python train.py --model="image classifier" --dataset="single printed letters, digits and signs in grey, bent and noisy" --train_examples=395000 --image_size=24 --crop_scale_min=1 --horizontal_flip=false --translate=0.06 --cutout=0.4 --targets=["typeface"] --num_classes=3 --arch="squeezenet" --norm="batchnorm" --activation="relu" --depths=[2, 2, 5, 2] --kernel_size=3 --stem="deep" --widths=[160, 272, 480, 848] --loss="cross_entropy" --head_dropout=0.1 --init="trunc_normal_002" --optimizer="soap" --beta2=0.95 --lr=0.0046 --beta1=0.9 --shampoo_beta=0.95 --eps=1e-08 --precondition_frequency=32 --max_precond_dim=512 --merge_dims=true --one_sided=true --adamw_lr_other_params=0.00071 --grad_clip=3.0 --steps=6000 --batch_size=64 --epochs=1.0 --lr_schedule="linear" --final_lr_fraction=0.1 --warmup_steps=1200 --weight_decay=0.07 --adamw_weight_decay_other_params=0.01
Rows from block 6, named by matrix and row number. Rows with one number belong to one channel. Each number is 128 + 32 x the weight over the matrix's rms, rounded and kept within 0 to 255. All counts start at 0. Numbers have three digits each.
# sq0: squeeze pointwise conv (model.blocks.6.sq.0.weight, 120x480x1x1), inputs 160-239
# e10: expand pointwise conv (model.blocks.6.e1.0.weight, 240x120x1x1, transposed), outputs 160-239
# e30: expand 3x3 conv (model.blocks.6.e3.0.weight, 240x120x3x3, transposed), outputs 18-26, a 3x3 kernel for each
sq0.60:103156194135140085160102162163139161207079073139160081171145204112161120081146100197159148134095111116091161168166180100144155151079095087157142161138140090073149182086135154137127094083210153081084138164167154154162088158170146159178107087
sq0.61:149141111160141154118150113124164123112141146150114161118156108132149122149143130109124151162177142161161114124122113152153113123149133145144143147141147150135138093151164155143164157139115160147156158126133144105128152127117143110101120140
sq0.62:084111132142119086082085121109096098118090089109067095074121125134083117086118139138080123116087096125093079123076100087112132089090114086117122091116113077086153125093132114120130081091106089090086103074135110108087095084101111094156148091
sq0.63:183114144100098164138173131119114129146168155110163148176101139098157091147103105128141097151128170095132145112143164137116097126163168174106094123106102171156127111159089143106091159144153122173164104138113116141133129152131107159117087180
sq0.64:069148155129152082135085144150109149180089080141140078119134175144116120073146151157147154119073078142068138144136134084147142148077093086153143135153145077093142165079146134140140071091186127082085147142145141137143089154164138128144133086
sq0.65:088131126120168108104093128126095121117097095160097102107151128179106157097157173116110147106141069183108123159124111104144115129095198094148148131165152083098147148099164109154172095083128151094096146102146147099120142089129151098094184083
sq0.66:121172099116183119171128173176118174104125130174112134177165130090147113132175094139171188124137121193127164112164161127169111161125166123173172175185171114124105148129183157186191120122140170124125171177106179157170144119163173164124107119
sq0.67:129131182108078124152116130122126129184125121085225125184093171167187168124084149160144094116176119074136155175171172120107181135129154120107096120082094130120160147126085152078076129119139127119131099159185110177147143215131097195174154127
sq0.68:125129118132130113161120152156108159124116114145177121157129117071181088117121090141163114121110125138120171115166173122113123159116147120127124138131131106110098090117125162132127123121125133113120125166104129186163131166169129172139108117
sq0.69:105147144156127111156118147139125146160112116121171114180133170171152174117133167162149140109129096095117176154152168122147147149119137124133139150129140121110164137119126148118108127134155137113122137159161142170154113166143139157175182119
sq0.70:124148116088158120143116151145089140102121115157139111190151101094145098123159111107148155097115129171115128085129152112153097145120101127141157149160156130120075115120165147163159122127112151125123159142072159139139116140141151141103105134
sq0.71:089159151095147099168096172157104156182091096135183092171132183121165123101155124184165155088097088147094150097161153091169125157093089094160160146150159100099108150105148172140141108097176157096098158173097160187169099180162157163188125091
sq0.72:102139122091175114117106113131112126123116106172152116112179119131179119095172123105121168124147089188107130125135096099158112116107139110152175151173156106131115121097171121178179088118131169105103155129121154112121104127109169106115139112
sq0.73:144159169076156143189140176166110167189134142157171131188153177080144116146160076171175143146124152170137170120169185151154135162140115137153153159163155135114126158139161193167162148108175157143146162184117165174186131212152170213171051136
sq0.74:134117150139110132147155153137184144162146140108114144108117162193095204134120169146148108186109131092134130166141138159126150134139067143128123137118132133156160172140112145119115136130172126132134128156170129159154105160144135130154189131
sq0.75:119103085176099110115117104132117127100109114087108121127094096190092181127097221112109098111121129099120119146101115115109145138108099111107095107106101110111177089118102155085105120128107099103111097117172099115115109107135094113129225113
sq0.76:182116143179094183088188096096187097116185177093093173099103121139081101176098129107101111197155184086178097133097098183099111085178178175094106097092095173175128114180095127099104181179123082182183088094140092093091167085094095101107111180
sq0.77:144097088173089147100147097102174099115139143083074139110092116179083138151104184113107101153159138114151093132087104155097128090149171145106094109100094147141121117155096140095102151152111104153150090093127097105094172096099095088099176144
sq0.78:132069147071110143076124084077087074103141121103121124068109101092150114117096103074077108126115118134118075125084078123108109079134152137097110099106095143144112116124109075109119127119091103145127096073101088073066136116070097087113080136
sq0.79:081152155131143081156085174135099151164082075150183067173160159124173152081145123159159146064094094142072163161160178073147169157079071081150141154142153093087163167075145140139149082084163156090076162161154165170153054182147163173173129097
sq0.80:193128121087112184141190120124164135133181186122131188132125130111117099207114112122136103187174208133203138117134145204118119139193162187117110120116123184160107123195110120106109205166139122184195117138113120122130172133134117139115101181
sq0.81:114096097135102132074119111096139088086125128109055143102105114138066137117102139115074113124154109127138071137072088134104136086124165113110096081098093096121134116127126100123135130133115086119125097079134096082083177086085095105087139098
sq0.82:142094112177111154100144115113170107116139145111081153112125118122093130142110128118102116185152136114153106115095114167115140110148197152104122121112105134137147132153109128115111152160128110148142107101131103102103190108101103112110120127
sq0.83:105150091120187120171104165165096172134111112187146107128170135118117113103169136149178180080091093194094156097157127094174088156108108102170170153175176097124086121105189135190193104124115161117109182153086176140169102108170170136147119099
sq0.84:091101126127103112121093097120092123141109094101173081091100127115190119079114187134124110080079071105076121101121085081113124134097133096109112110102112098103134109098101131108095096098121105106097113124105114133116113139124108098164154102
sq0.85:079106222100073089118082142104088106199084079080134073138082195192091185077081181151125092095072093071068128173118152078080206107082093085092090101073089071083160202079076099077064078066191095093081087130166097145118070155109081139188171086
sq0.86:162158158157169160204164184213184202192161171170148159145169175104087104168174093192199167157135165177163168117179175171164135196161104163169182178173166152164119185169176165187169167159197151165164158193129167203195135190192171192178098153
sq0.87:086149118125157080138090135166119150141089094151152098149147133100140117097152091144130152117097091164110133109143145111144124157091086086153153151154152072084117117095164132156162088090136163077085149130104145137142099131146140148149104085
sq0.88:162103169185119159116171118120209113130159163098114163101116126146104173178121129136112117175183171113173088200109125187119183117165173155102123109121117151152192154177115171114112184162136101154174111117203112116110192121101114129124139148
sq0.89:133201083142177127149132169174134170133128121165077131166180148136151101126190124174160190136135134181139163111167147131192101174122112123189191187180188145124121127129177154180188143124155168125135187154114184143165134117172188135153127125
sq0.90:124102160085103121124121136116096113162125112095171116134099149140165134116108137137123101132115124090129118132135133118098134111119112115096109116108103138100131149117099114103099122109146114126125106144134103150115129168113108143164124128
sq0.91:094119133102118104138108126129104125151101094121167090151124139088156107108124056129138103122088112126117158106168153128113113133100147095110107119121119100082110124110122129125120118095146127103102118143114121142140133153143135158125074099
sq0.92:063086179139083055089058104094120096165056055062121060101096159129138141044092144148091093103071069064065092137091130084089160083062112054087094098082097056037139171056082096081070069056155099055060092097128094114086098136093088116162127065
sq0.93:091147123085147093129083144125074130103088079144135082126143096099179106083136136126136129071113081139090139111131120071131100138083143079141138148145138088092086093083142109141144081090101146084085142120089135113126102115132138125138133084
sq0.94:134154095154152138179129192193138192156132131160129135142169164113125139123154116179173153114117145162117146157158167113155145175124135127160157162153159111126158176126159153155153130134164142134122155178171159189176123148190158165181128124
sq0.95:123121141090121127147137152135116141160132121123156126147124160090129087130120073141145112121104128120116138141148169115116114135117127127121119146125125128134135170123129125124116121119164145122129123148123133140153106161125126172141099129
sq0.96:078132154120142090129088122130098132140093092128147105133133139118138130082144128148139146091112076144093117142107135091146141138077120078134152139140141080095140143079149105147149076095134136080084134115131132122127092145122141137144133082
sq0.97:152143087138162141127148115159147148081143138151054152108160103139085132141150111110129149161143142159144106124116080142154122150145113150148158147157152150142131120136153121156160141169108129139141148133132142106133130073153147087083120144
sq0.98:122134113182116131098127119107133107099123128119141131101127096135131131117121149074101120099147112108115111111108116114125107109123158115117121129117123111128117096116124142112118135142099124131127124098108128104104129116107120098105140113
sq0.99:108140089204124113141128141125155144123111123130110125168123138203066183125124177145149132124142124103123147200125158141117158134123114113126119126122135103122182159123120118122120129122141119118117130129206123133144135111134131142116204113
sq0.100:079136117067152077169072155159068162131072067164174073130153141080190104085147097163171139070109080137086169102164157095149131167076120072153151161155155081063135121082151110150136082066141187070076163176129163159170101161150151169154088069
sq0.101:133143138117118128172132157140121157161131136129168126193123155106122113133124111164162120124130135095130142114141198132131115146136123123117122149120137135132112125133118161114092130124156142133137143161107150181163113184155140197157101130
sq0.102:138137138098153150125136142130120128130143132152131119149149142099162123128148094145135146126119141137114134123134136115148131140142100139135155151155164150148107141131149112145129129125145152150143168122107152129128078130128154139132096149
sq0.103:123075148113088128076113084090108080129127113077070101098100122166098153122099154141075087142069123105115064139059105144086155096132103121096101079083084133088139135130094085099099124113126073129127084076150079092075130093094083092115139132
sq0.104:125122137171138124076127094108167093123123126123076121099138132147122201126138145138086167124135137171128077184069088135136205094123120122141139110141131129122193164120146070144167131132112105123132122071181132080082125084090129079131151127
sq0.105:126089131180110129095138112110151102131137139106101134087111137115119151138109106129098109106118117109125069153090091112114157112131115135110105098107110113155158123137108117116106139129116105129129107090160111111104111094094112100154128117
sq0.106:145106115134102154102150106110148109085152158101094153086095097133090126150103116104100099167126153121147120145110108168106121105157156158101102101101105136144144092154102109099110156152102087152157096098145102109115165088116107108087115146
sq0.107:116152118093171117157123161165118169123116123176119118138171143120130108124167104160172168104120106157120148122145141120163118177119129119158161178170187117122114147124165134180146121118155190115117190158121181147167120127160182150132106114
sq0.108:104128128160160098118107114139149119101102107152107101109147115140165164106151110131115152124100104153100105149109097121149160129106084099144142137154146107110149134102152124159153106123104154106112149113158143096115116102120149104130128099
sq0.109:102118093121106121097106124117117116124114118103097119101110122154144144111120136133116114111148105129110119112105084112115119116113128113117112115104118111108128144114119139113116117118105111114114111101118108101104133088116110084139165107
sq0.110:116093117190078112108123109108196110128113112081157103159094122189107166100094172102114098166108114062117112169108110156103146121114094108097100099075102112097166119120088137082080123120131100121113101120169094109108164145123090110093156109
sq0.111:105147107095148109181105148156099160128104104165184098186160125090185101109165090143187145091134106139113165112173155112163119162108131104143167173160166107105103126104155138162139112095134180107108170172109166162166117163148171157132092105
e10.60:169109161082163099114163109161118135087081169159193075179082128158098127107098137099091092122092146093159104147099115176158108187156123142099094128114110103108179110089149130123131090145095091095157091106149151129102122093119173106165100111
e10.61:138162151164144178153191154164070119151159122145153162172177157119164067063159088174186164055169096162092159114174138156147175187171069072183170158169163166170172159061120070063051165162155165176126178176154141129174209173069153148158157041
e10.62:147120151142147170132147135146073105142143103148127187144168140106147077101153130135150139097132105155128167125133132136125134169152131088139153112160151169106155133082120112107111136136134143163171156155143146088159145108120141127157154104
e10.63:099114109124099111113137114106149109131122104119097104056116126088125130150113137115119119131112119105102108114126108095101119126135123107108129126095102119120124115137111106136150123100111118106080105098098089087118118133124094107114100136
e10.64:119141124120133100106098108105093121141107133135152105120092124124107117107096063115111108087109096104125101148128115152118118142140078118104103101108105083138133104083158094094103105106125105101128091091133114137115150150091129112132099119
e10.65:161147164165173148165162158151117103128161155159162138141138147151150103104140066187169174107178131156127140125178158161154166167144114133166143152159155139135194167077100101085087170166157165153130148146161165076161153159109175163158143061
e10.66:172093149109188125109085116188150098122120175160170137113125114167116124149108118109118110112107144103123121136116113141157112168114150146120113119102116096111156111146121184118147105170108121115100119109179144102126160108146161113158105108
e10.67:074102062077077110083121090076088190115087061088092107175106133059092050102101147082087092077094031091165110165084083081067093077056077078085072072085102069121064091102164079087079081077087105109168090088076063156091119104072057085050086076
e10.68:126115103121107102126062104108146117118116089103115109072116132101111171161107147123112115196119182121162106149123119114123112109106122115107089113111107098132129117164141168103159112109121103093093104107109108160113127120164115125117106172
e10.69:091108104094097101099107087088150142100097130102112102156083085128093133155084127087100085155092136086108102146099079103113102092100118120093088084093088106070100092114156103153152093102080094096146095093087096147094092093131121087126103147
e10.70:200121201113210127104098111185140123130114160198206142115132126192109137177110098114119109150113149111123108104111101208204110180114128180102102111105103104109174114132110158129149114208107117115108135114208194130108118118173199103182111131
e10.71:116088128099129070094074100112210108117094180111147072097069091186068223189074175092080090217109253081102063074108119125119097131125222185085094097085079080114124099191073214164199092106106081078090077077124136081095102115217119106119084199
e10.72:196102198145198159133140137189141066063136200201205164067172095202158133146144090125145148143136155132064148045126124213194136195159164172138156137124139144086190135118051164126118136206133164155062162166203193070143136097161205134223136107
e10.73:105135102127109123118089126084205171139107149085126136162138141170120232173124193120120106226110209115180116174136112121092114124102193198117121101120112110135117116220167211200218121086117118111122128112100101171114077137196121118107119177
e10.74:152097154083143107084112089139070083084093137140135098142124090136106103101101060102101094088092102095106103105081077154156085117126105102108088104109101092087119100045101130073080091150100084112124107116153160130107130092101149081142085125
e10.75:112098119081115089087135096125117118077090120122116072161082095119098125106081073078094087123085128088134084174082088110114101106040132132099099092091077099098109088128177106104120100118094096087191083089106123166099051069134100095070088075
e10.76:107108106121096096128113127111147111102115106106109095115114072108111130139116148111117120144125143112116109121114128092103121079139146143114111131108111108103101117127124167149132119110123109113107122111101101109114098108171099132111124131
e10.77:089151102174085143190154182111120122149173082107087134083145157089140128123148136162146170128172117164108155101180193076095163079121136099158149161160176158168093174132102165140131165087182157159079147156104095110158159163128098189086168113
e10.78:080209078174064160180147159048141111215180093068065163080160182081181166145169110178174170127180149165136180113192156082095188084152138109178145147176176142175093174148115130160168174076168186175128164163076082081186176197140074170086160134
e10.79:078132073153091142160121169086164163156155087079103143129149142108144173129149141157151160144165154160159136180166165086102143092156158127159140173147148166150083161163176124145175158078166146154147145148078077167154136158146080161075156155
e10.80:139104130121137117117128127130132100076123123137120117072127111131119128143130079119128131140130116130128116109119121144129129130103138159136141156134132142092118125120103127129134115137119123125084107139127137101142119096134139124128121123
e10.81:118173093184123182191159194108108136170185139112123185123178143157185116118185125184174182136183126192158171137176204137090189134168145144200164165191200150177124197093153148120096185104191185194113173167106119120193153191141112210101189107
e10.82:106176112160122164176181167102110084165162093118092141096175146078172086087176100146159158088175095168112175092159165110123162105115097075165171164159184176169090162089087082117096164116159172179115167171131100119166144167092103174121166082
e10.83:147103128108134104093092101145105092094097137143123105120120103137099100109099092111109103104102106094089098093106105129140103159134104121103107093097090103122128099110097116113108099132103106095134103104123122106102147122120129097145084103
e10.84:127125144142120108146126144100186099109133135136138098147097118137122144183113154139126131187135158137114119106147145135139133121114158140129109136124122119125129145137104157164171142127143124128115116110133133108127138135189124148130134163
e10.85:139094129071113068094058097157080232086072103160124059135048094086072146083069144070064080103088118071213062179090090121153079123117059083072077086068075057112123076165185079062104076137074074061135043051135129200079120114091140098147066093
e10.86:192172183174174147170152171159146125150160159183149145091151162175172184178156128165175175198171184155116149108174169161167173159168222212169169165173155168173175166154115217194189174172168167150095157151189194128162192172200175162157157167
e10.87:105124125128107121117124119138133125097119130118137130123122120152131114161126069127128136129119118108128120120127097103119121138110140134121118129113121103121132125108117115147137122117114128115138130112117130116122116122140107113143111106
e10.88:155107151096156116120142115117084141078115145142152124111136111126105116075127152107117124093126084121145114147105117153124134137105095139133115120123126136110127122109146086091070118141132107143139120143150156171124134100073129123127129139
e10.89:191116172091189079083088075193104101092073142201165072145062111122083094086062073087068069092083087071101074091104091181220075184151098105072062071061076061098177067093103100093088079195077091061128074057188182096078126104082190092209055118
e10.90:102098091113102102112114114107125119142106101105083091137094094119115132118104113120105115115113107100142106128118113087117102097087151151101115124111097115104074107109117170122111109108111107105142087107104091095109081095134084121102106167
e10.91:074139103107097125135120133085123098147123094089094118064138131096133127141131162133124126127125133124091132107121133074091127067141144100123116128114139114126073123129094147126133128086128145152089131125107091120127103125138085136081124141
e10.92:099180095160099146158112156100144158206148076112111155067141158080146141140153141170149166162159193162141158110162163103117149092101146085157134136157167120152099157129097116167169168108158145151072146154093086131159104167173097148091153173
e10.93:097121096111084112106153119079088107131103077098092115115106115070118094073112091125119118096110119125072122085118129114098111088177092103120122163133132125126096104080087092080095110096115111116125106116094097120123122126099091125087112065
e10.94:171111186098176096105113098182101168128108157175176107127101093149117059077106045094105101083106068106203107211089093177183109183157106132101080082100113106092184100012195085038085109183096100111132121109192197173099098098085187091194114055
e10.95:088129087101085122113103095098161134125102127096113114104123138149110214137119158105125099136101171115117115096118088120110113111138160168106117100099117111127104107214106169143154098086096109112103121104088092102109116139153089098099114155
e10.96:141138133107128108107115108130091102143107115158148127118130114113114101096125057121104102077111137111095125108114106119153103118097085110096107104099100119116135105117108083112094103145109110109111125113136142096107119112099137111134113107
e10.97:151161165166153137160121155136117120213167151160164136134141137142172106080151104153159161100159113154092145115154151170170167159161118108160154154149151123165175160109100125116107162156169157138093161138163155112159170167105157150164161099
e10.98:118145120159128138154154157133141103153164083123106140093139156086144116136131101148150157177160140142098144102144169124120142086176115154146141161139153131160121160104100114112138154133163156143081138135127123113140141155143108157117151119
e10.99:146053151073166082079157073139158215080080099154147077182103054120084144130094103078083078156090114079237083227071090154148079154138144140087097134090091121089124080133224136149131083166084087098188085108150153209081111079127144088158076133
e10.100:107110120112113116114130111113167088153111103117104128105123143113115199152104128111116112175119193108108099111117116126120109114128133150099121125104106139121117107187105133166162115104106100098091124105111112102104104127130117110101110172
e10.101:163109153113159093101099108150139125121096159136141100170093113152109115140094077093098094143097132097127092124103112136151094140139150147106107113094095098126173106123123193163119090174106093100120111091177157112086148131137146118140103108
e10.102:236146247131246123092069104214103128165118227255240130178114140211123090081118112118118105084101092105148107164129096248241108198114076125111097097109094087153187107097151082089083121240110114102168120092231240160107213159069232087215101095
e10.103:066139086157080154173158165092114113109164091094085143121136150094148108109154107184166175117161083180124163135155149066076172040075114105171164171164167169118044157094122103103113161081159154157141144168081063138177135140105072156077169111
e10.104:076117072137083120159124138083085182119128067062055126163096118077110095080114120150126141102150112135183117186155154068055144074099136123136116129139137106131066142051182110102103140079143112133167106114069078168130129153116064157057137085
e10.105:092145085130102146145167154095138141148153089098109133142146159090156153153155141151145153126144137154150163159125139115109160126109168146160163143143164167135099167167178156141163154097157158157170144156105107156166120136155086140087150132
e10.106:096120093142116112156122158119127106112129105103098105114113108111150093104112094137148143170150116124113121133149148101122136094117139148128114135117124104132083146079124155105117139103155147118126116121101090146137123137142097152104115098
e10.107:124156128132107133131108127117152113181133152117123133087119157172116153148126148134121124170121142114106118098138126130127124119121175157114119108125107121159100128143088178165159133111126118107102109107112132110123112158178119122122123182
e10.108:078122077118090148119131127071120178137124078105098136180131141075125083110147061130131127111120075141138147158115119085092125074099119091131135117136131133136073113067159088142117129083119116130182119147075074147142113118097073127075135127
e10.109:170143154150177168148192159190156102198162150191174195140180148173164150153171149133155154119149151157122168116129155187188138172152119143134182169130162176146191156141102112166144144178152156183130186171177159109148121142124168155175162157
e10.110:131179139182118150199142180139168125178188140148127150068125158137161151159157086200164184160190149170114163120194188107166190104180149117177137154172173147181123198098114157144174193139199160169065153144127131128181159195136129193138177156
e10.111:169108153124181108120095131163152131109112134138175107129119128130106134125114128128100111179123124103124107121127118159157105148117156143117093115114110103136143113110114196143146108175117104103132094110174151102107147133188158133150107116
e30.60:147082093120114102139128109091090115069141086121092161091115135175079099156134139105091060119093144162132068113080074085163129155102167102069066081165111135104150116077107092110103142097160120074098168123133134115121129069095102129076136113161
e30.61:147151140157100083118166092136225082098193173160076062156133106141083104115139140140103116094132079127129090116184070074169155157141080124214107058200163161109085118217102082187169124117045183097112167123117137125134106181130072171144141122093
e30.62:123170161159111148130160079154172119110132150178110119088131052114120101106112074130109094145094193126140077166130147117146121183125133165122143111135134173123129161153127096150168180119125145106123102146157097185080131115132115132124157128133
e30.63:153114121089150162100186125108130162090148138143100201080128144145150124091148121134138103103126134098175126110097144090155151135119135109117151081152162123113157111117144091150147131122164138108116091171119110191125100093150114147145106124131
e30.64:121119144161160120196131110103106155151136153100108156159134130103093164139224091099162130131150137163168161132095142150122173149100135103102127156108174150103131118121142178116165124086160125093151149171103198129119103124136150088131146106171
e30.65:138120184086108157121112156217135130130162117090161097127182127122174111180164077143108123128065141117125114191158131112207114096160100194150134123205142103141101191155152153175117093136092152154154107091136112113163178126134130167138107112104
e30.66:200125156096187136134179146086151111171099112111150112100080077188141073060153156162093130079209118151102117089131140125142110124171122085142139120111100147167121086132125164108106097160134180099160072196119135169105086139146111095105112191107
e30.67:125116106186097144094062067220124156075058155104135129129071126095145123201146078082124132128168189117095063184134122159116119056116118190102147157123099085117140197111152111082098095130130126107109126099136100073101189107138139137115114118116
e30.68:164091096101116144129103147085157115129122074137108175070094106165107178137140119181126128177110114139126179084107111094144082140131179096140135142116058121128173072137109129133084158136174102084101178116128118123140092139132100094089131141153
e30.69:123172159102107110134147058146161127094104126177096125164140120101088181119112118094130168098087142156130061164098100167120100160121146169123093143113106151110131137166118165094094131102155074146179128096119139168089158118120175115061136114149
e30.70:088147120183104111087180104165117165148111132085142127135060076123156119125151159141084124203123105097133102151139169131106138120114149141112165138118144110129136165108170138096149106130138079151134193159126111156090137125159155139130100120157
e30.71:122130116060156153163068154111138137132129112117115164135119093138161151085167096138171075085098161177057149136163136097101119139121130135144121118084119135148144125150121120118138109106137125115100104092142158066138110157136089104134151136137
e30.72:093178086142149236119178172159147114195162106097129172114127121103138104078083129141192152147128164098167134139115129166195139097108158133128134191176137125122141127130108204195109128139146069201117104195156190144133150114111150165136137106179
e30.73:117085108118126158123149128156116151162146130052128140093090126157132078171136128101123145126110127112163172151093155099148133086114124162114153106137122074087138137111143134165140075117130122107085094134154170172124154081150112158154077099132
e30.74:169043156147165150127138069152141082056056112199155076184144124096105125178112199131089166096124158135140080153106103159117114141087074148117085130095119155105075168098077076086096156132101170059143149168154117140090131136104148122095136085091
e30.75:175111135163118115119108094158130115073141117167075134099127146128138138004055038162137180155148155069125056145150104139120110120123160162147139115148089111107161168173106091109116120132142175121148142134145108104102174131119068129111138109161
e30.76:090105150120145042119134117116122128149141114145157126156123139150141166143120090102132131117148102123129146157147127116172137150136110126156116144147121123138116158132126123173110134153138111094186122149096086112113153155148117146119138153120
e30.77:107146138090149027157078168163145116132137133138134085120079177133135157111079074112074127095183055135109147161189117159084120143118111158157118126125111133118127169140129120126137155124100124100138108120054144086143181151124151105114160121113
e30.78:115167133103118114151113160076115134095134151139127088093145094070153102097112161147150112121088110158092110084080164132145137108108103106092149115125138114106102103077113082138165119111097152126105136127125179115113068090121101140152110114120
e30.79:151105136142139144126066112139135141052180076102133161112124138140089099082169130140158088157113138148080093092092138084155107108139141124101149075190095126093155125123132079178085116116166122104127129140102119066125148061153069179093115102160
e30.80:158098132117120102110153153052181153152165106205154176140109174166118117187141069147119093127136064140169133080164179110174127182146181049165165125150158186169168064191141126152134191161153158074132122105094111127158068178163114156132190169156
e30.81:145169182041108164110136125145121153150134188162082127133112119060127126092051140075174171080130128087124133176133166104096173168111091173124167123130195168084101193121154145117189199083105117192178109065077116130178191085158128111182164087105
e30.82:162085153117130096142144095135109146172113125110112126156155173090117119127099128161085110083113079127129128150145125136092167119150093134128114164088139120151113153127152163099119121127123165105118051156060118114121152131124179076141101141131
e30.83:134162168115127157114141165135150123189089154112104079161154107071152128116138140121110172131136159095135120125142161208140131142119108117136139235114147128098106143147137210097157098102112116145153105148177109090112120135138176137162144108114
e30.84:160142103095131117137112185118089136117179115174097156107111081116182133106102197183088112107139133102106174145105114104140146178122139136096133108150138173111139140093146101171114182097156163130112082119151105109156129113157099138099185100134
e30.85:173081131129083114122053119125146139112103147119109112090115169077110130120083192129167088095170167105061141059098160149133185095111100088108156134109148121107115078159114110093201092118115194069173137129113130092128072132124131101169117115116
e30.86:091124129115190120079139145109133103124084142098144090109125122148098121160126093130091151097188153120143155140123154127094141093188124104134150132082157082190124135129135108069148060187112128080198115148129112162112135127129139091140088180119
e30.87:134118086172163131122095125143118197103108126059162120085168121163124155142094108148115100157195097109087088112131122111130128084156158125126155108120125073158147131124170119116133050165137128104071129191145118073089122117152106147135104139168
e30.88:125095101153115150119210085095134135177142112110138133132084052118064081060102105135127070168133138105166154103160137134157082096134081105165133147160073106163104108133132133135102076154130149097068152168110085191100136142142113141118125162098
e30.89:126148103156128125132141118120114148132131079092146135117097109150093124145116157129089142153168179111163069145108087138157089122145108132119104126163067130163121125125102141130111110159118150144087147105151115142116110118103138144067120167131
e30.90:133074175117186132147102122188155111135142100114188157115142090169115090170168135147124130159179122127157117185097144140142105119131168187107119159146085093174180182123125138134080107185162142085145150143109134114118164131124151132097127155194
e30.91:131129091125163222110165106146109084175137101096131145122099107095101140150173099134094114162133111113144142181143145129133062121129143164147125156124078083157154176143099140108078113145186128150146135142160114123162183142109146137083079114168
e30.92:110107100159114130099167101125181127035132159171123076097119140135155147152140068131127148136103131068156096141125157084097117145157133149131158066123143135142103154153139042118152158131092125081130145113158080148118143159185097088145135153113
e30.93:125129035124157127160079104102122111146115123155109080087097094096059137115141151141125087127122043135143060075073093199146139144104097102102086184132143154110110074130103192107124142109094124120056123146111148062118076103128179103126141126118
e30.94:129072116182136151083099131062135098150088090166122181144079135108029141102130061129101106197122108068107107097133120140087130179120180103136127131074128172123181102123144158078076159129169129163107165104195110067101066122143146081111178139146
e30.95:131113121124146084107151128139133152125123135116116143114106079190205168163103119116114096094088114081150115130117147094126135137087152128102155121139127127114131110120152144113124116112150069124136104141097098172107102110146124154160127090121
e30.96:148113112105127137133143191098120114132112119146118092112048103113146072058155154151079148194139141121093184137129140115121114156136134116130116113107122150144122115127129125121113137153095135086116157145136116123209096158136094140105147136101
e30.97:122143092144179168062146086185101131155136163098141115076171195122123156179161200089203138132156166118138068161099150183185118104136132173118143180186115068151119166088157154134127084145135105195089165144141108128082150102156163171176099125131
e30.98:158089125108112110108112134073151126116135164113154079138117057113112149170119108164136085155116081124151134084163140087109153126113086077131168103125156134129086086145131084128153123137094167113157130107087103170115071123178110111144118138103
e30.99:098118104097131054114135098109129147160104123128112095102075170067135050094116085093098125105130113110191079135149157149116094130109103120136135130116111140119090143126125165108118147117108096136080117109066100136109177110141161105098125121114
e30.100:145156127109156187186149113091160126132112086111113148089130131155099135133137120129155112151126140182132150104138114128157102118111120112137136127136078118098134057184113146093088132119134121176150093130223173146142117163137118147084109120120
e30.101:089131130047124088114128143128104169172148091106177153112158105181141168148147094101128119094122097114169104132117141140145099111150176131120161123155089128142175110092180155141115128156160084114131079161103086127151144107153155147095121129183
e30.102:103129191087100058134112248112139120077087182096125121104115134000107112145143164065109169158200084141097079120136119137103130099114175134126116113093156102134158139111118109117164104116139039156151086208056132117225113128106133126140106122172
e30.103:166061071149078162077118109125059108095204148109189129141060117155153132072094119154108124120077095066147101152098096014150152149135139128072131059166157148140122115090119114161122126164143133090119161049160090127099141090107065148163128157151
e30.104:107134127170129100147152146100129111161144134125140097133108126210148102079118142080216142133080138142166111125120155111135093143153113125132135113111110169163125089134104133124166148156102085135131156116135129172100090125154121113122153154120
e30.105:022185106151096165160085108109115126137145153149111146119113071068155144156174099125182043105165191169080141031122158149148082125117150062107149142163088119132171056125139151133139121120150078169086113103170125144108033151136144166094140117151
e30.106:189089133133143152124101146147117106123053117151161122148125109102121171110148141167100133113133219104109066172142114144167109112091154176137131152153106109125133173145124118106115144102116176051155122157155107113139181122107149141106101120147
e30.107:145152105130102116144182136141142109116124093109064161115138155143113068102176119164169098129134123115188109132139137091096081131107126144125146103082067126100145129132115124111080109070130128163098125125122104180140128111119120111121119069119
e30.108:101155148113087098159138164050108112152107143104165138117099068126190117065084119128190150161074077146151138069119141063107109175154177065093137094123123152160155080120095120131136124180121116154100141060123145156158093097154090104126133142128
e30.109:129154179167138169114108137202119153133118098162133110097164096113105095102144086183140170129136193168080135202071170202144082104090132168090172197134090089077131190119152201085102103131110151147162160131175114129150197084160168126100144106138
e30.110:065115068165174110107123186141168096067150158132133113135096052161134171120118075117128139169149055106142124103153132145114126158117172118152138118089093145132183140172100084128130152120160095104148184126092084126166125173118119097158150128167
e30.111:082143140135170125136153109141173146155100114119127133073151108121150135128123171132103086097165151136094120119169147134098076143091148126170137131075108143109156134164137156113130125103108077150115108116154120154105133181150110060140127116123